{
  "encoder_arch": "convnext",
  "train_examples": 90422,
  "encoder_inner_norm": false,
  "encoder_depths": [3, 6, 6],
  "text_encoder_causal": false,
  "init": "xavier_uniform",
  "momentum": 0.95,
  "lr_schedule": "linear"
}
Rows from block 2 of the image encoder of a small contrastive image-text model, named by matrix and row number. Rows with one number belong to one neuron. Each number is 128 + 32 x the weight over its row's rms, rounded and kept within 0 to 255. All counts start at 0. Numbers have three digits each.
After each neuron's rows are labels from the 100 images, of 14848, where the neuron reaches its highest value: "top examples" is what is common among them. Only what is clearly more common there than usual is listed. The data: larger renderings of crowded toy scenes. In brackets: how many of the 100, against the usual share in percent.
# fc1: MLP up (encoder.blocks.2.mlp.fc1.weight, 192x48), inputs 0-47
# fc2: MLP down (encoder.blocks.2.mlp.fc2.weight, 48x192, transposed), outputs 0-47

fc1.62:122115128165126221085119125054108044122154153087146157141150114176134145159093128120120133099150153180122124128129069145084116135125156136092163
fc2.62:076191136150138167180051157131133084122116121111169101114123164156091114092150113120124123124163100158123133093130130140112174166161171071053125
top examples: teal object (61 vs 28.3)

fc1.101:077156134069174102074124182079160153131158105092139135092136162079118115185100108107147124137053118125157108100159157130144177157151147139111085
fc2.101:092157140160077189143153152141095091113142121141105086083121144180151163088105151183102153105177184096066140134134090143166112157130101088135093
top examples: mug (45 vs 12.6); largest object: mug (26 vs 4.5)

fc1.63:083138143118181130142097142168106079099122134136120154093164111146141207104132106124090109145182152114050117112167205084143122148095089122142150
fc2.63:119107143106113120090161123095108128122158153127170077179134076119107083239155143130122133187148138110204159119131126115091128094095155104112129
top examples: hammer (68 vs 12.2)

fc1.140:135141076144132098187134096118127164158189132064118142146104141105127106091117107154122162152096069101169112148105175077181122146111070117176166
fc2.140:087126148105160142097104102143133104084157079114135177157121170101143063162198122148118132184119092174115122108124100096137173124151167161053129
top examples: teal object (57 vs 28.3)

fc1.146:129097129109137147146118098085098208150133150049125139127113148124116164080073121124090170120145140106124102130074168135155169141144099133221139
fc2.146:110119120120162126155133156143167123120114123091128219126092130103115115067164122130190157138140139140106083151092141015096165150133139130123091
top examples: teal object (57 vs 28.3); umbrella (31 vs 12.5)

fc1.155:141087131084144132009124097133087164153161216108127129137135135154129110148152114115144146134129155121125162094061176125110125116117111150108176
fc2.155:151128151184134106163148210115109153109140165073125133111087163113132154147166100147103083112088129150104205146089111099081133142115076148120080
top examples: red object (75 vs 29)

fc1.52:141125116137137138136159121114112190138182128140195153072088118104083153145115118163081171158128148138103159114115144040088153178096121107074104
fc2.52:249115115159109084052117133119131138111119107096141110187155100120114135098151138105113117181140122163088150081120121126139101176104150108164141
top examples: chair (43 vs 12.9); ladder (31 vs 12.7)

fc1.177:088124114107114157130162171090082208146155164082137126121129118148130109142150133103157093111102138073115174078090128097101108174155087122209155
fc2.177:090110131120128165118002124140074123149154112105146129113115162155100120142126129127181159170090138178089107171125124160133124077092159167132147
top examples: flower (45 vs 12.9)

fc1.128:128122119134109128137104169154172108098204218116122139116134102039129096093128149134116162153168124080071128114118140161111187090120117151123107
fc2.128:072098076146154186167167205152136126117149091145099170151171152177110107115129121126091086106070099158165113103085149139139150113083107114125148
top examples: teal object (61 vs 28.3); bottle (36 vs 12.5)

fc1.57:076095245124117153102121109121137087149143142110124161147135126127118123132143134119100166127105102106085099174125145104129222136163097155071115
fc2.57:059098128116128129141104129046147119155137132199116120142143130158088154100184113098141175112161147073113146147085210122178121092125133128117126
top examples: hammer (31 vs 12.2)

fc1.138:086136153126141130141111134090151139075159127119127105107120191127203062151188119137118084132114120088166123163170182088130157065126122143077115
fc2.138:127125104138142216171113131128108098153193109111129128115121147143121126073094095192093138119156173151100126071143072125148080147124142064168147
top examples: flower (42 vs 12.9)

fc1.168:132110134127163116087127089123106138140155119118155118111159126228097158120108170093171123161119151073091146079196175094139105087095087125150153
fc2.168:087147112136114159098130187146096144100123126081132128114117105182117079139118193109122111157065094146193195172155149083114124107128107141187130
top examples: hammer (72 vs 12.2)

fc1.99:125137157149208136122092144094130122106154129129131120167141140127163128127108138124086204136002103127194075116121117100135103128121119134145139
fc2.99:131151109128068182136145109082166098113169144180109123127133110163164145140151146135091113074156128110129152106143061115147021162145097147136161
top examples: ladder (38 vs 12.7)

fc1.145:121173164135131173141132111100070136146166050129105088123153096056073169106095128126161137134129102146154127105193111140175092189133136129128099
fc2.145:100106146095153168132186130122162121178051146164097140085180125108107122085107131223116126074101110100125132125141145155122125154086079150126145
top examples: blue object (71 vs 29)

fc1.42:083178151133105135064104129094154112113145082057187094090161094152123179139172094135211139115142127149139138132117153101120120113177136148094110
fc2.42:060086173168186160184147116124147104120105152101112137092142142173170079107125121167192115165120136154134154119081140104077105136138095122101078
top examples: teal object (68 vs 28.3)

fc1.8:107118127115151148176126140130109190110182132116203147172118180118130134084092119063113113120155109157166109170091090085126140134066142081095152
fc2.8:192121156111154086128135134150142128152103155129136139137164141085149111083100152080105074173173144180152148127115138040130099157064183113136114
top examples: chair (39 vs 12.9)

fc1.70:166115119167098114142137101161125146082173189121102155119129123000107155132157099117121130152149145111119107147122121124140190120082111134115147
fc2.70:146066086153104105138111148125159133096095124137109170146171101175144110222094107129083117101105134198162083122126175152089100130173117145122136
top examples: green object (57 vs 28.5)

fc1.113:125120139114121151115106119131142066066149114202074092118133110146131181132120129130137156221101156131083126134184121114184124089098085146118160
fc2.113:153161107090111107121144126205136152115071109058151151151153118097182075143135138134109143170092131111127166158161102074108178091087112179122122
top examples: house (54 vs 12.5); largest object: house (40 vs 6.2)

fc1.144:133154126113130137146105103118145090089197137089079218099130165109135093096138128094177059168154092157152101169105161129182133123116109115130106
fc2.144:085181167155117126070150131149110137125140124134123133159150143110121146136122155022108115167217097124139096133095066143141085154098161113149134
top examples: chair (42 vs 12.9)

fc1.184:162097150147112140108118109126104140155132117168120230125136170103078207089159135122120144109131181103160118153104071090124093142113062140106131
fc2.184:089116128136110142116121181082124192120139177123138057145126116142152153138148112173104055132151178121130120116137048169125072109161102172147103
top examples: orange object (68 vs 28.9)

fc1.95:110132189128141129131097102104136098128164106200073054147128149138128134112081102121085123183141158111092117123162082098213150165122135144159126
fc2.95:095155171136148119144142100155168165105100118103161091110163165137180068129088115141137132187074134141120171196091143087121148124104068122134071
top examples: house (32 vs 12.5); umbrella (30 vs 12.5); its colour: yellow (26 vs 8.2)

fc1.167:088133129154105173220094132043155113137115094145153199086146135135121135132091132109101163130149134125110100172168055130133126148128107135108091
fc2.167:104123146134092127184129177046106115164132159108096071117137185146158157142176120152107061142160123167144104116136059124104136138152072141127113
top examples: red object (79 vs 29); its colour: red (30 vs 8.5)

fc1.76:166124101127088157079140179203089126108167128137106111157161120094140171138085137119137110116164136150133161093064129055131147141111093117116204
fc2.76:132101120088101138166132096088160137171088156120090050077140125110149144164117175085117118112100118136121126099181093132124136140185223151106137
top examples: red object (59 vs 29); ladder (38 vs 12.7); candle (29 vs 12.4)

fc1.2:111116143144128166182065148114127108096120116136143152098124152135137229112060126138143194120154127110079088191149090109117135146120106146117076
fc2.2:142116139128119095205112157095137155103175164118058113085120106080121153177181138130121076094120142144136170165148110075169155092154106129143079
top examples: red object (70 vs 29); its colour: red (29 vs 8.5)

fc1.68:101188118127127151087118105027127154169166055186142128097137123139139143128108166110110131157114161156155142136136134102113042133109155154105148
fc2.68:123120141178099159158115191130181150118078083144107150160106127071117127114124131212115094084123068130153066109124178113139093123103117144154099
top examples: teal object (71 vs 28.3); hammer (31 vs 12.2)

fc1.109:091139161094181121116150172151152064140197111178159117117157087151133032152168106150117131131113089128158106110175087111140130096122132131101101
fc2.109:078115119115144162158109151104180165168154135103068201110077105143137140096082095164146118116164190088128102127092136074104125156172105121156131
top examples: tree (39 vs 12)

fc1.103:067128146102096101111163179110103165111163104157215183156110130099097118160108104132122172183105136109072130130148091125097104173132156118090161
fc2.103:136171046171146155137157122139119072182114101134186087116093145131158143094119140141108108182196120169112094140118121122129087141097109067166131
top examples: house (36 vs 12.5)

fc1.100:146110157126127045139103031171139169104151156137121165121129124074134133084098131111109168129137094143144102190118125125167140128161072153178137
fc2.100:153143122102103127080093134141170097095085139117127153108149090177124112152155091055109128133167144178111100142197138155071095100125193168096142
top examples: green object (70 vs 28.5); its colour: green (29 vs 8.4)

fc1.190:084106124087136098124137113129103211113202134062111093132128132121160100146112134139140131116103154095149132077116214139150156169153112080175109
fc2.190:125108162091096152106080153190118150156078110096116091176127188105072127124123135160148131142128154110130096129126104176130228142153122109108074
top examples: flower (75 vs 12.9)

fc1.66:090118165141142147153119134129107212143138133132150077116110168126140188078134124098162134155159101122120127116145081075167158039142123126074085
fc2.66:100120153111180090128128129098095150126158157132075112133175101163154079079101109125189092167204133130183129184110143096126085091120134154105101
top examples: count: six (43 vs 19.3); candle (32 vs 12.4)

fc1.89:127080064141043119126153119150147159113160106104146131089149126120053150116113104091164155111225111119139175134153122130147139126114131136135190
fc2.89:111133101114105148164119102118146072137086141145081140133115173134179122158095156154120114094098138107128154166220073156162088101133051146136161
top examples: light from behind the scene (53 vs 25); barrel (31 vs 12.6); its colour: black (25 vs 8.4)

fc1.172:143130104105125170151102082091088123126147160115138178132096116121149129146139140095140245156115071152124125153150171043124157115118098116103107
fc2.172:197117155131130148113116143079143087098152118142099140156109100125077092198170136059128121172190076107165129115155144123171113107132161129152078
top examples: ladder (41 vs 12.7); table (35 vs 12.4)

fc1.80:127112051190132128151106121112153165156175105125167121130124126124080146098122118135071098110095189128201159158088150131161089130072118105134173
fc2.80:140148106123089096115087126156152133189152086132135136158174142062188133128177110110118171107116089160101155111161181122145164065072139104097103
top examples: tree (39 vs 12); lamp (29 vs 12.4)

fc1.67:073152131122121130096155162079111147105169109140155124114128137111166035223147101157155062114108121117122145137118135131121136075153164174159120
fc2.67:083128128155117148113130153092116112122183122136201108093026114130099167078079150125137149114166181136142081092127123152176089135123142130160147
top examples: ice cream (33 vs 12.2)

fc1.124:106179150075119144136139146085107191125180107120181208065150136100164120149085127084146153118165078116115118124080100080124127117134159109138133
fc2.124:059115137130149136091143159167109153164128060133078154135166162093153154111118160110088073155142115093148095129104136075199139186094112123136151
top examples: ladder (37 vs 12.7); hammer (29 vs 12.2)

fc1.165:131105187134125125150125072080153113133141109046144134172096167109091175122091128120188196099121130084116109165084124115096158130144122120175163
fc2.165:154149130090136076133133110138151167108113145119077182108082102115120149112187120095174159108118147085101076110104183065145174132147190169151127
top examples: tree (30 vs 12)

fc1.120:133142108169161208147104141160132078100167107130111113152143135139102135144113149130124058135138187156113146111084046149081097159133139164099072
fc2.120:069157130114106148144094140161094118122164129162186143151150113126077188077113162051132149097126115171079118131124140153190092119141166110081145
top examples: flower (33 vs 12.9); hammer (29 vs 12.2)

fc1.104:117150138146113097194137117086143133068194142128137088173129114119113087128092149102127096133122081105135138137134213100086093120114182156197147
fc2.104:115101130120128136171092210133084143164165111079176062177099098090127098089136128155141143146140143120143112098132075117175159133134176125068147
top examples: flower (45 vs 12.9); ice cream (30 vs 12.2)

fc1.189:125126122153126127165144083161087159151182105111117200148173134074144190086175116079150144118116107139138133103102114136108110101117072145054171
fc2.189:135165141108132153078124136133168185128102096089167077120144102124200140112142074125160109085085190121184132112108103147100115140173061137106131
top examples: orange object (65 vs 28.9)

fc1.143:132148136147094157071089104055092108154180109158153143077133144128135141131137144125137110124131139138125138142122089122098092147134253155071143
fc2.143:089184128172077165195086158161118132097075068153158114169129132127110128117112110116153106149168130158170098131062135095138139150167104074116137
top examples: teal object (64 vs 28.3); count: six (40 vs 19.3)

fc1.43:124131114124105119075116138181085165170176152094144176155148085115138182099159147136168126104149151171118115109033145125086100105157077132101145
fc2.43:130143156180092125135124185065129140139121130050114085134134193133157139099087103161156148179118132142115144110155121073062120175173134141102105
top examples: red object (63 vs 29)

fc1.36:102119124132108189117112117126129068111143117077142122125102150135125213120115101114168130081102144112197171127113069072160195105135157167117139
fc2.36:106087127111170150189065098150110097152076161146105153119166129145109130096087108171140107118116167159106091167057141123182159136122188128090133
top examples: flower (39 vs 12.9)

fc1.147:118139102114151150032081127138084128106155175146122121126114165080126176100119116114175212110180096128157114107121117098124093170088141160130154
fc2.147:118101154091104108214074079136129138114160199186092119088066144100111116123177125185109091130129150116111160104081112153119122119149125145153134
top examples: red object (64 vs 29); candle (48 vs 12.4)

fc1.159:083108128143110158137070148105090074126119156141121174083135166140072172061113139138149146165142224115145109176144166136101127141135112133098095
fc2.159:085113109114142091182144129146112123100167157160150065107104138111086117130145150171067101171128097165167102120125097121159092117072119133223120
top examples: hammer (38 vs 12.2)